config.yaml
model: "image super-resolution model"
dataset: "gratings and oriented noise at many angles and scales"
train_examples: 197500
image_size: 32
crop_scale_min: 1
horizontal_flip: false
translate: 0.12
task: "super_resolution"
loss: "mse"
scale: 2
arch: "unet"
norm: "groupnorm"
activation: "elu"
weight_standardization: true
widths: [48, 96, 144]
blocks_per_level: 1
block: "basic"
dropout: 0.1
attention: false
upsampling: "transposed_conv"
init: "trunc_normal_002"
residual_init: "zero_last"
optimizer: "adamw"
lr: 0.0039
beta1: 0.9
beta2: 0.98
eps: 1e-08
grad_clip: 3.0
steps: 6200
batch_size: 128
epochs: 4.0
lr_schedule: "cosine_restarts"
final_lr_fraction: 0.01
warmup_steps: 310
weight_decay: 0.2
Rows from block 3 of a small image super-resolution model, named by matrix and row number. Rows with one number belong to one channel. Each number is 500 + 40 x the weight over its row's rms, rounded and kept within 0 to 999. All counts start at 0. Numbers have three digits each.
Before each channel's rows are labels from the 100 images, of 14976, where the channel reaches its highest value: "top examples" is what is common among them; "peak at" is the part of the image that holds the peak. Only what is clearly more common there than usual is listed. The data: gratings and oriented noise at many angles and scales.
# convs0: first 3x3 conv (model.mid.1.convs.0.weight, 144x144x3x3, standardized in use, each kernel summed), inputs 0-143
# convs1: second 3x3 conv (model.mid.1.convs.1.weight, 144x144x3x3, standardized in use, transposed, each kernel summed), outputs 0-143

top examples: windowed patch; stripes at 165 degrees
peak at: centre
convs0.110:530532552628537554506498549457515527486475464506479530474509521494504496563514533511477442498483467489557394487514515440550503517483494495504518475528575594495464447429485479462537413462506567474472511497468418490498474490518525457478441559517457493476486497439474483454481466433513418447438454466573510492416495515473514506451537518487497510503513545526602522551522490463546443554504460479410497544511513456512450506488516498448455
convs1.110:492404531444542522488578405507493529505549529482509514457582453493478471431526546457463473505490516505511529494438440489491565559473494478482531518550429487563527489598491566485563470521550551505557518374600487484413508497478485529457512505536571481535527501518535556489481497431457484504477458499476493424524479446533448458519506535541562489453440505494496496477479483493501486548523486448466464519483455507526451450511498530533528

top examples: windowed patch
peak at: centre
convs0.17:503488484539540524536476520542512475505517503488449495395538518514492523514515522496459520534506522503503395511497480392522532515503474532441476523500455530521537443522508511499513529486515577485519507520459529457488425520552517409438455569416505508504455522523539501470537520503529454521464505524523523426405493580496525508403538501446562554472580520483560535531523374457474480464535479482415535491496519520521557459438521481470502
convs1.17:473510501438515484475503526456520452504428537516497503532490518495533450444525439530488419484526499567573551513547520424539469483485514488562466478567430495394438483492495411479477492531454399505472591502477528518539499495421446555483521437552482505518582488532451499519419479533499513488526528479534500525548515484458487482533498480497430550464499558535526497559515552520526564500471469503439480548585516491474555525532432492537510

top examples: windowed patch; stripes at 45 degrees
peak at: centre
convs0.97:494509527452517492484464563460526538496483427456442493525524461571498543501461530470458493472541550470511574454456494560516508517497498478526497428538535454476466565467504473471441500549440474523515537420510517518559589451465542492586499501453457505447528509461523437556494512431552495453555532507536522527530489499475481542560461493563414463536400483543509518540527513510597444487468526507537432462515504449447429541551486502489497
convs1.97:444483597471563543495491490442482524442568530470526466519465559397527522485447550435533480513554498436489454483482506526444488450530425547455508417470518503569518463479498527531541487463476532465445518440508411469489444423527490435558540480519491426518409535515476521534492477535515529532499487494479549448474508493507520477436407480485528452510552472482568494476495499519440525506477566501545523491521521577508493500432548485511504

top examples: windowed patch; stripes at 90 degrees
peak at: centre
convs0.106:586522600485539546520553527455571544520450522452549472553525471491457468509508452438527496542490530455442524501478549485470542493525480522512457456491532507459410479518482421478440439459448421459433570439537420527538519442459484523504459521562570522491547538458436526494499416460433490444480508551506533509494511487466471475520555487517483516484524536526483483503510531529475509549520480433538422514533441455488482490552490511561485
convs1.106:453507556496563562540491418464555435506472511487459454490533496491531499473462470490498477520591468484495540547506506505483516523457444503508476458581484494481466508488428490465451496546513470419532435461474478438446478500488473516464512464508472433499492482497477460563475464466547465482505521518505573508517449379555454442533513512496508545443395480515607504518509464528508488528445497423485482484507561542465587488566476503547571

top examples: dashes; stripes at 90 degrees
peak at: centre
convs0.129:571488559497543566562492525544501466579495550508504476507515508541494559488503561545493485523509523559494551438500430459520482461484508534513538571529468516470550361435479421447426522484459469473506535442420492450459457540520515491476560469543461450474512484516516521501522557507489462542525452542576530469550545507546505526526530598517502500486578607547489504529500497508515500443509564528533510477476536535456508532478491495456502
convs1.129:514440483461518513518552419554470554490511498453497508442592433507500528491537511472509522464474492467441495492427431550453591579519459505446516532473509504546578497547449598524569471536589585472590455492502525532494539503557547460518488538488546509484455495508578531457550572468504478489470455502479497456450483472526452512468506543503553487508482472485474494469467464503504434528527510484551497447473510501539442427489544519452514

top examples: very fine; stripes at 105 degrees
peak at: centre
convs0.117:522512537490531515510520509487537567509396503542520537498490447459478430448467461464512374523522487454481467489499550534460541537459514537551570498467506512391497581520502437482472427521458453524488566440568473518539480510443456520541480464556540555495564549443503459472517429496501448400405506509478474500500504487519505444502482483515527472421482511491503504511439556493446530541506515426467509525476492469532495491548480516453504
convs1.117:500441528491548531456542449555540491518613502467507482514515442489464528466543504523461528551526526503528532497480513495489498454499528480514489572537508491601505433531480529518557461500516543525517493375632491489416492531476435550480512471559535526501528506476507547493506471528434465496494433542500543493531478462509444478533501472541600462442358497511547471509496515498515510518488481479451453510433448465482496521537500552492515

top examples: windowed patch; very fine
peak at: centre
convs0.119:500557522428484486549553500467476456448465535481482461531491461509541499577470494528543526459497476521552455577540522543473446519587511396508466495473569485522495497543565564561486535517517412460489505408549516561492583468463483552494486465497484455494493457502462508516494485471449558502504459474454480503498585465504531554494491562476411528550463533534492502527552527510562492528505438550523499551538445472494436534492471563564471
convs1.119:469524475481461448458491534457457510500388508537487523490492524507497471504516432498535455479485508546502505464533469494494535544514523483507495472451461528400503540486534460519496538519499487483512527556370598580651574532525539483526502484475473478522509476471495464497501540479586546526480595435522517493473484520481536537476451510482421570502579533503422514492540493502530494471514482541513507504559589514505525448452483471489469

top examples: very fine; stripes at 0 degrees
peak at: centre; middle right
convs0.19:449534471419479466496531468472408479542514519516526537580437509476552502482536526560489491464449452551542517567526543564518449543479530471477555524486491527505492588536533536559455502512521449540525455491566520545461469534531461531471551439583448504531496426514516509447527485537523554522491508447424385500516523483496529473507515498473497495461517487439444528454497575579440555521518518544523571525531494556559508513477512520522455
convs1.19:527476418564443440491532510508471544543547452507529550474512472523469514561535505520450590513435532493472451501447480538487531485500551476469551540458565554563538489508525552512536526483563545558547460516539506505480540505561541464551437573427537550491469519498531541437528512474481522499473486512490491494435504582491527534455494553532532453559543456490444526468457483449514436438531541524553532449438466464534462491469564528419485

top examples: stripes at 15 degrees
peak at: centre
convs0.141:490511490514552503477516456526537485470455510486559449508510459494553442613579379473550483505493491467552414571533525473473595556447499554465466483505488500451431522580508537483535503492537490480455468490580481547499485493543456493504450517488531500431497480475474477481432486547468517479400479473491561458473468440532445493458438505494459487465476516510514478495437494465507517446507440463447430591485476495486476532458541515487496
convs1.141:579455530563473505485489516549528499458510497505507475475464483457417522523472526479492462567456492505466453488458480504482483546505506487510495610479506492493497552522571518541496491444464599533487500488547462486475488573495540551501489568500583477537501425413587493568532523435453443573439551498483451494508452527545511494479508443561428473503480492488388551477507484500480488515545501482502493534490423475530389516484504535524485

top examples: windowed patch; stripes at 45 degrees
peak at: centre
convs0.59:536496599497535499516523563512552488579405472453544472564517442542452502521477519455449383526565552484441558461543519510469502544475508494517526496516494520411515441503471476465483461541499409471451531407537487479506533511458522517511473484540528594405494595443544445467474518521462507422525536546499507518492485499536528496542510488504511542488529464555504469550448554530521488535486460480561474500488467483461461533507498510480485
convs1.59:485501502507537449517477488504552434504504520530485509512449542505519578528478469561471541606581458519478511606501466538523504433533481567453463529476521495506576530457488464476489538480479527516485497390501521514613472543522487459570512477510473564511453529433471593529468499593416492500440436494491478513495482484577485484486476388476494531501552503508573526563507497500495506498431481495526466477523464518497492532498492486464521

top examples: medium; stripes at 0 degrees
peak at: centre; bottom centre
convs0.72:532523553491508570559506496445549493473412549483531475468481505470451431437487466492551551503501526508447530486496500468452501461552507487518445493482541434430466462494535481535509550467483465445406511490501452531506534446449444552491495590531585460513553434503431533483491451465405506518482463547493557538494527505512498506535551530473521442519454513507435463472510537479459449517510491518553479508559470458519439443540507557603545
convs1.72:464537543435507507495467397533529474495609490487448436496504435534498516507469464519520499483535461489516526504532488510488539508412475510504506582472518474567501503475515506479564496534511609453513426426496542508445475520482486511461541445544478488458488458478542434530570536538488431450512430528517513506504412425550454556528462460495631494483417481500545493499553506533514538530486478524491501499462465503471553436505518504529507

top examples: very fine; stripes at 105 degrees
peak at: centre
convs0.121:499538565444488522535546499424443534479410482489498496549435452481540474416471512502501472461462498487496518526459533562468451487494534462540558446481506517426508553493528478502425419517434445554467473447536427499495475472445470587523519459608488494523547464457493477471499449466490472492525450441510473528550527465494506463556504490531502424469438507536464488503462597507445520574506515470513484541503456454531433484510535545482469
convs1.121:457444554504508535492539500481476493526664484497488458515469470511447524450490512519492542565492522522569530462514553480509505473436563497520537513542494482613473482559540506491565484512510521512483505397606456447402444496462444527461503497526532428502517469450489461522486410502498461463525484533488489471509465480519501473523451467527604437456417466493513475475514504487518511518454466511458452516437457506498491509491521534530506

top examples: windowed patch; stripes at 60 degrees
peak at: centre
convs0.49:471555577417517516482526442494480485476431491508468498563467495541610526494496523461468516406443504502569527582461514600480528519492509478524511479527524544438514536510513482484430439559487409537483507392572476551494578487503528525509519515525467501407505492485515452427462488484524512437561533448538508499534522451475476511533458493567475455513461477550490548550534541478534471554493476515520506563511483439486475538508488486494499
convs1.49:467466456525478470524545581455455486538490470536489564459460506545407484495565471510480542562426511536551508475493511508524509511568563521493570466466500520492495464503547496502507498499535496587482543546563507502576533519527555475456465544416551527526525500494478518459469473509449525539475529451480490491468511623513516541481417457489461481536557484462455483432531476413521452485469467572496482504514444429569440554482520490444466

top examples: windowed patch; stripes at 75 degrees
peak at: centre
convs0.102:462511467547580522454462528466489462541495440416496457477530483517539522595538425452429457465532478509575425501541479462530567496487477475484485439511521484505454452528510540514566498485504602454483455534513495462489541515510456472483519549494453539369450516429484474532455472486552525452440524509485532508466468477514505506469442465461502485472384502483537536491493494533496500458466414523453413543519497473498466508460517515480474
convs1.102:485469499415556458505524517515513473517537537501499518502519534542468467377515436518498450471491532574575551517525484429555480498537536498537498549536425492514455464562515480476530470536464487543467552447559453511470474539413442578461516481556515528481574487566486499543456459514415497508483480515527500504558475498467505517540525450543481488478458532545507525529524563511517544534482441476425410572522429453477473538527486534552471

top examples: windowed patch; stripes at 45 degrees
peak at: centre
convs0.115:525510557509549569518498596509618550507434447465503487525571466547446481516447471422463456525607528461487507485508532533514506495501456486554460451514522545411477444494454492486511468455498472445442558414520483484524523479446453520542461512516530528405484564441454467478506444508478504447512524533439525509472515513521549541459523472482498550484503493554505504559494485500549495585505462425535494511519467431493457479520464534490501
convs1.115:473467468441557443489558436527490518542536499503481534447606448559555464492600462511463529448524496509481545522455428484478549481582520462507521508521501520535512455524432554479582504581577545525562461434544585549504557504504502513501491497490444577482524601557491532447489532539477499472506396546512539528475535491508462518516437522495558540506491500518528506510452494507524472479473493482492476451491548466506548455516509521466496

top examples: very fine
peak at: centre
convs0.133:496487546373554511504488597513524487543440524503531473571570468464468505458518468484536460521498516477448546462458519544518461487507481457529505500513510517453542495481514411511378554490408347482461583396508505481558521497497466551491509501552458505487561508499530502486588426469467558537558517550488512536515518530526503505525498519460517492516501553521477515534497546528503522542498510505566469467481480495484482473505523524535510
convs1.133:506520465448522477463513478510546551517451512439546530504562544513537446484525455468493524446563548542471481472509486483471528576504518483478475457527468505456488458600446526526527468576565486499542511526397561536586521472512496487502468539494503480546482513560461453471464484468539553429487506546551494454413575504450563533446495561507460513463506529562412520560454523546498497503534485534555498465535539539448500445453514523500425

top examples: windowed patch; stripes at 60 degrees
peak at: centre
convs0.35:500459474594526520473535525535471531431485479539481529411468484519519514510489462449521502513468520452453392508528561447492530495482464462540488519473535552525541476487483492494584417459508541453526444543435450482468556463522514483489421583403530496545464490539507530517537414509493488501489506443492497528415487522545533479422493459487578502476531480472542519497544451456530490557504420494425531559533500493512504429458539527496473
convs1.35:489533561514489557507451510530525495436566512470523453548483473527451540504441503470531428541437519466479485493502507488485449487517448501489433550495470467544506458538498508506481461469463576490499491480489486449474428492455459536460588418570473472483503514477482450515538515495551504480441516490517557484561476467523505488529418431469541510400402516486480473486571530593444545554549452551476472605479487514496499503491455529559437